config.yaml
horizontal_flip: true
encoder_mlp_ratio: 2
encoder_qk_norm: false
encoder_depths: [3, 6, 3]
fusion: "cross_attention"
decoder_norm: "layernorm_no_bias"
decoder_norm_position: "pre"
decoder_parallel_block: false
decoder_tie_embeddings: false
final_lr_fraction: 0.05
Rows from block 9 of the image encoder of a small image captioner, named by matrix and row number. Rows with one number belong to one neuron. Each number is 128 + 32 x the weight over its row's rms, rounded and kept within 0 to 255. All counts start at 0. Numbers have three digits each.
After each neuron's rows are labels from the 100 images, of 14976, where the neuron reaches its highest value: "top examples" is what is common among them. Only what is clearly more common there than usual is listed. The data: dead-leaves pictures: piles of overlapping shapes.
# fc1: MLP up (encoder.blocks.9.mlp.fc1.weight, 512x256), inputs 192-255
# fc2: MLP down (encoder.blocks.9.mlp.fc2.weight, 256x512, transposed), outputs 192-255

fc1.238:076084190152126162142154143150123170125100136129165083146072100095135115153095085074133075094105080123075126150174141098087142184067113111087120126167118168117103147110139099086128114174112104
fc2.238:131121081181149111168124153182089099179125100083141119142168098165173177166105115078121119127165122085098093070081078130129077139092093129085164108165096123133105101142154177078166183163102127
top examples: grey; large pieces

fc1.243:105094152130162128150128176176118149160143104132078126100117075166150125116149163076116164107118166142099119112158120147137150127119165135097168076197174088162175080134186081090057157113138159
fc2.243:171083082113091058094169149091102151081114092149173115104133127122073192100148138119146148118082112087138174185113101152121141157144181153103149119139167122144169145110094200130116068083117104
top examples: pastel

fc1.185:109122080124097123135142112159114096083095111064160140075131125125090112098126158140095134110108082158155150095098089115125159161117149185087117160173167170127120193165109087124112155132062144
fc2.185:142093165156056096066081108139146153124075136093144136144157117082078155100139135117138163190088147188173056138116159090094104092097121156083155130112083154158138114137147100133124163070102119
top examples: earthy

fc1.337:116105147135159096101124186129100145146095090085156137129151124158144162095073136128060146132138143076096160070156082137165145091133111168134077101137112090112159092191117150178117191182144147
fc2.337:143139112143109164145158069148091119101083121141179162163099122169117123141121149176175174083098139114139155089071101129095104077169071100120107139096123118101133084139102121146104163166109117
top examples: earthy

fc1.1:086093111135098094093107156086163156174089113134172170123170193115163098136174175165143172095139145109147171156168096072104099151106129149139152113110177120135160093162150152093100110109154125
fc2.1:184171153127161102086126083180113106125159093091170075112177184128169081180171099143202093121143128162090116110119112083154148172173170098075095109087146130166155131093135145104106145074097102
top examples: large pieces; earthy; vivid

fc1.452:130142123077110173138163098074178073165093139106076115128090120146081116126176077116129077097105173162090178101158140159127126077109137076176181109070128080171089076072131088138104122118159135
fc2.452:112131139164162168124119134109189160157175099107182173114092117138133130095131199109179181160105070111151174104085153083177095170113149166120150089129170165132100093182162148096125145182115143
top examples: dark; shaded

fc1.105:088186108134193156161180165130113086161136109181141133126068185149145102135099160076112147120147091105125108153123087101099165160155160114114117110091127186131098120132146120173157129180141105
fc2.105:100084162125173124171132135114160159087107109092058077171110182081184097136201154090136141167152117075134165168112122086109192098103169080129115122151082151078166116091114147090103163145170139
top examples: vivid; large pieces

fc1.73:060124085122174109169159159150125121092087111085152116091069170168131174093107137118069122154203155135061170111177133153180160172176119085150106129098152131117168124134135088131166109165111149
fc2.73:168172156153127166142122140105136141153068088154138117095152089107101159148083150119111145168135192149134071111078170133153151089079145108151172129075152119150128171117117092112167167070145144
top examples: warm

fc1.488:149152112128094105122113175107097082130131151178136158107145119121113174105129147125118144098127143060165078137166129133122104198132098116187148127103186181120150157130220109107153125133065167
fc2.488:141140102116172179073088074176117065077151129136167157189116169069102129138146090092105170099172139167121168149162154156142114139084125101134151152127104109134101095125157128110109207112123114
top examples: large pieces; grey

fc1.300:086101156081105136115154111165122077163161184157175161086163204102107128148119145158080171136180147167102136166166133176151152087127100112098097074182126106164082123090108180127094074155103087
fc2.300:203131156073079173163169117190139196091164121096127115158151084090150102133146140118164134110170103173132077087049120075060163095102156111116133128164101127093106111158077121094180108133140122
top examples: cool

fc1.355:161139149133187151091149134170170091168074087128089143133122116132117104085093130075071097171098161072077180157105164145121147095105105087112083102081111089079132089162104076124151159100113102
fc2.355:171089171113119166173170154083169145094109123149135133129127105176174110144082147071102092121161166149096082156108139162123182081089182119081177124099153098122175121126142157138082105138081157
top examples: warm

fc1.27:077097102132158121097116151111109146167088115094095123181125126108098121166072095152078113151135148114139109116079152109102087119163165129091183113139196114153095130162088114128113158099145147
fc2.27:140192137082141199143164176178141138104099170073104147119139117146132161176113087138156152118192145175158124150187105160172097110126179108084123141121101110179086096140083103120097120106076163
top examples: warm

fc1.287:136169163135127126120137146160131083201146184197129136149126151125132167180068214129091106098092086165100084119152124146166077196098085129129125137091142136130151119074161134152071135117113141
fc2.287:136145133157103191089096177109159157099152124146123126140167137089173075131085071128134145181129210137135079116154187109127120131087131147091155097144099155202131164100148044094067151123075133
top examples: cool

fc1.342:110126076074083106130205164152085106161093180087140103108156104160086108105100132152143148128182098152083117133194135085121093166169145142099146142112130139181137177177152088115143162189074164
fc2.342:156154129128059093112113096110162201138113095134106085110124108052080124188150145108174161163122157154150035116056101089092118121114148151108175127090100167167094157171133104115148104121096181
top examples: earthy

fc1.424:118153164143113119123126158159120093093132134187101072080115167158066170163133208152060137157148152090129189110124133086147142169153138139176153096126147183185136136188075148127154098174112127
fc2.424:104093174112165141140128164136176188135104108163146145117141124083115128098125133112111123092089138127123116171051176104142089082134102162086197153103117092100084139127162125136097086094189131
top examples: earthy

fc1.126:147175152080199171165115123176127108157080141147167142170161101146165131171075111099113190155176139133085113094099131089096163087125169116086101158170168128131088152105075175184107116107135150
fc2.126:128125099120101134170162177081110105090081183132169135098077150113146131155068139138129152158093178143130110123132086177115180079127113129153095104069119095155118161092106154085101156112115168
top examples: large pieces; pastel

fc1.28:080121134087148069070099113174090145135177110187108112141130086167066094158161140093088126159111157090104083149116171160120094091152099095163170117097139091164115126162119102109131159124176097
fc2.28:171147099106134151173117120157192095114159083129091116149112146149080082138165172113142132136103159125081105113086153104155161106178165100165145150148082186160146096082155181074154117154126088
top examples: warm; shaded

fc1.391:087163147072085105122161106100131111108147127165156126173143149178097089175155176141089130113127072081132072123101100095172096103156096111158128066107098179127116171175120105148128113152117081
fc2.391:128095103088146110118095176083166147087126085137101101144095160072121090104119184160105126120143096112081133117069078133116151167128142085123102144131135144105073124175156110142179139104119171
top examples: large pieces; cool; vivid

fc1.271:146186174144163161113199125085123122171129130137122096089152175168123131158083098115162096120156099152123163083169101166084080188144163146107107137179135085163089091125153117122117186141135117
fc2.271:087088126192084138095060132160097113072101092140181186103140112143122057174146140184113177110057120135111141114099160145144088082154081140124131126141133154109087131114103156095111154184141116
top examples: large pieces; earthy; grey

fc1.189:112150162069145138140157084119087126105175133167119084164135142080067141121147144131128087103137152093065110165160082129152103119160183088101069176118116092121129150199155176110102170159130112
fc2.189:137164163098080111160123163199077122170163148101134146150187088098146150091117123121142146184115151134155152167175103107125089135100117088125173153145153137135180175090097143182179165158094142
top examples: vivid; large pieces

fc1.270:099147144073137136115113150156096147140139152184103120161080134189115146146064126115109171089162092117107108051140112115188103166123139189121154124156196161189124152152101103141129099154114153
fc2.270:177114132123137107112150095100156174164138115147113124121167142133098137128157182182139105165067137142097055090108168151104142087081102134175184093079128140162131101123131100166122078085125152
top examples: earthy

fc1.477:082140088127182181103093112127137121135102091134106084188097197111092140153141133068123132129118139085094165143152070144137171110136144115154119081166142117193145153144131197146143083064129148
fc2.477:126119151116087048211112120109129172163137168061148157074151154096132112086124087126151095130153164121164100177096089092174184120146113096132126201052075130082182122150168132100155160124173123
top examples: vivid; large pieces

fc1.120:079184082137166150087151140092141091112129145109167113106115119163073180178137167156131184160161111122098147134104093134171158098160134149107181091118176153174089174140082145120146145117130113
fc2.120:129068162123139046171132147113118179095122163118133094080133153126118088104186146154192103179095110101179093175044132164161143146124115135126108174160149143062139061110112143150157102082105127
top examples: vivid

fc1.158:141117122086128171105129099118157059148111111161125076178113164128101119185112200133097186134146092160082135072157112121120153134139075159168131139086156212186082196160119186182170103090112118
fc2.158:171132153113109103176166143116065173133074146116118106080109175109110151100154122143140120146138110150158169129049084130154152156134161080099115151114125108122093078182106130149179141128157151
top examples: large pieces; vivid; cool

fc1.268:121160171084147098170098168098109156151142167136091117099138085143166124088122170107108101108147116078081121141116118167134066153135130078122099080157153079157136089109187116127068160124137100
fc2.268:193101114124078040124101155090103100141082128097102128076087104075097127098173135148176150167125104168143103154105107118141138082118146133154131174161147153105145113149179152128176097114152127
top examples: grey; large pieces

fc1.179:157195109140173096099113094093084166164163140130112083182094176165138093154172183129139127126100085161100165181112140092174099091087102176176112084103120125126132171190142138089142108156129098
fc2.179:150101175122091069223139155078103120124131178152139135096152148117166116075134066123136106175155126134155097197131075102205110092110177083127097133144080073113148058114169160080153179102173160
top examples: vivid; large pieces

fc1.103:072137171130112091137109192135166100114145132123083102141166160088164082162124131083164178141088114084076107155116122148077109106199101158136150112160087109148169104133112108103089107117133059
fc2.103:094103108146091163048098173181156145092110088081134128164101135140176110107132124173123093121102121175173163082142177095060096142099103099126086110123171172138164116094118086093073158168083133
top examples: dark

fc1.147:121154130147140186094085111072138130096076175110135094089071104160115135164125103125144103171104076128063137133104116173173078114189159114134089104076129144118152152088151121087098131103147079
fc2.147:076151114142171126087073172119151107092129180116124147082108174164088178158127136122083153093140096106105145169185104118160078079120117092127172169157117177088166108160116169140175089138145142
top examples: warm

fc1.360:081081173110163160079114114119096131113154108145138153155102102123132078125105149141052196111120096078100115088155128188165117155074125096083161148165106090146160108124160179173103117168070085
fc2.360:187126139157130139048094141101155120084073108101138135095084105139135128127116105105119131191076147146146074129067163087095103127109159169132188079148088152062160131117114174160080126117145151
top examples: pastel

fc1.2:157132174069153152148131124095144098178180169150150083125109121140115118138063146148080192127164091098078152102138098143125103113127123187165154089117165158176105153158131083135080089101128093
fc2.2:116133193153181142111119143153075150134109099127166163088090100119161082141101165189175158148114110084128096165086175086087141085132102117119084162080159174130076167094154124155150142146165102
top examples: pastel

fc1.129:062162119166158175152124160119098149165114107113123084103165171174113104067079120095155137153086135164092164154114111150115159126103175169069079129165125089077137089150178157148144127125083111
fc2.129:109131124171104149118100098124196129090102112105082118178132177094132094130138157178131157134190095092147097088115130128156100173144115111088134152120156134109156084107161066170079145131090133
top examples: warm

fc1.262:080135165130100170084088072154173107168172127119122162160124176175120145154158084155095116148166169141085108153180155105147127091113123155169097143101171170118141124182112105092133135129139113
fc2.262:121151104097097180108098164169081172167081100110100103115101140101157129134093178160119083180119102193152146155177104130095081152126154148070185179099172087147076201132113180094087077099140111
top examples: pastel; earthy

fc1.15:129139104067162111098098182085160153108169186191120108103132180167108083099104199178100164118081173173134086157137132115112069115167158182142087104124091117104078210180152105109176137134181149
fc2.15:119160172157127128165091091087089118163110159132131075154094174109076128098154170095145102083178107178116114088051130179170143147163139143115194115086175102114099120122103088070086104115158173
top examples: earthy

fc1.436:170089114142132179171106181105135133095098165128158143158105182152148119089171144072165179096094112091174081077146089075117117168103153121077118081172124112175095151089157085111084086098093153
fc2.436:155129195069094123144151189161163159113132142144122077126085111128082099091154176108177138158183118124133163153083172165185152084108129121155088085173129141176142084131113100090180122113111082
top examples: earthy; shaded

fc1.180:141187114087183153144115114140134108149123109135127116113083193126127167186141137119087118167175088099045140161133078137163166108120112114156146065080174192168119142172161158131156092149128139
fc2.180:165130127108108089157101158123141129177097162115147134082099159109125088121132079138174094123118169123136090144100135070181170094147168082117098182113073108076146056172101094098171178080151145
top examples: vivid; large pieces

fc1.441:077115133128163132128156185136084082145058093135150124086131161165100141091154142092122157160203107121094191154152138095113144110165168100119082109099160089138127147187144088117111162176109071
fc2.441:142139116107158183068131154152192143169062108105158140127159129170153102113122093091126146163151178106115084168155182086115145097054170088085173121173129140168130128130175120122141147095123159
top examples: warm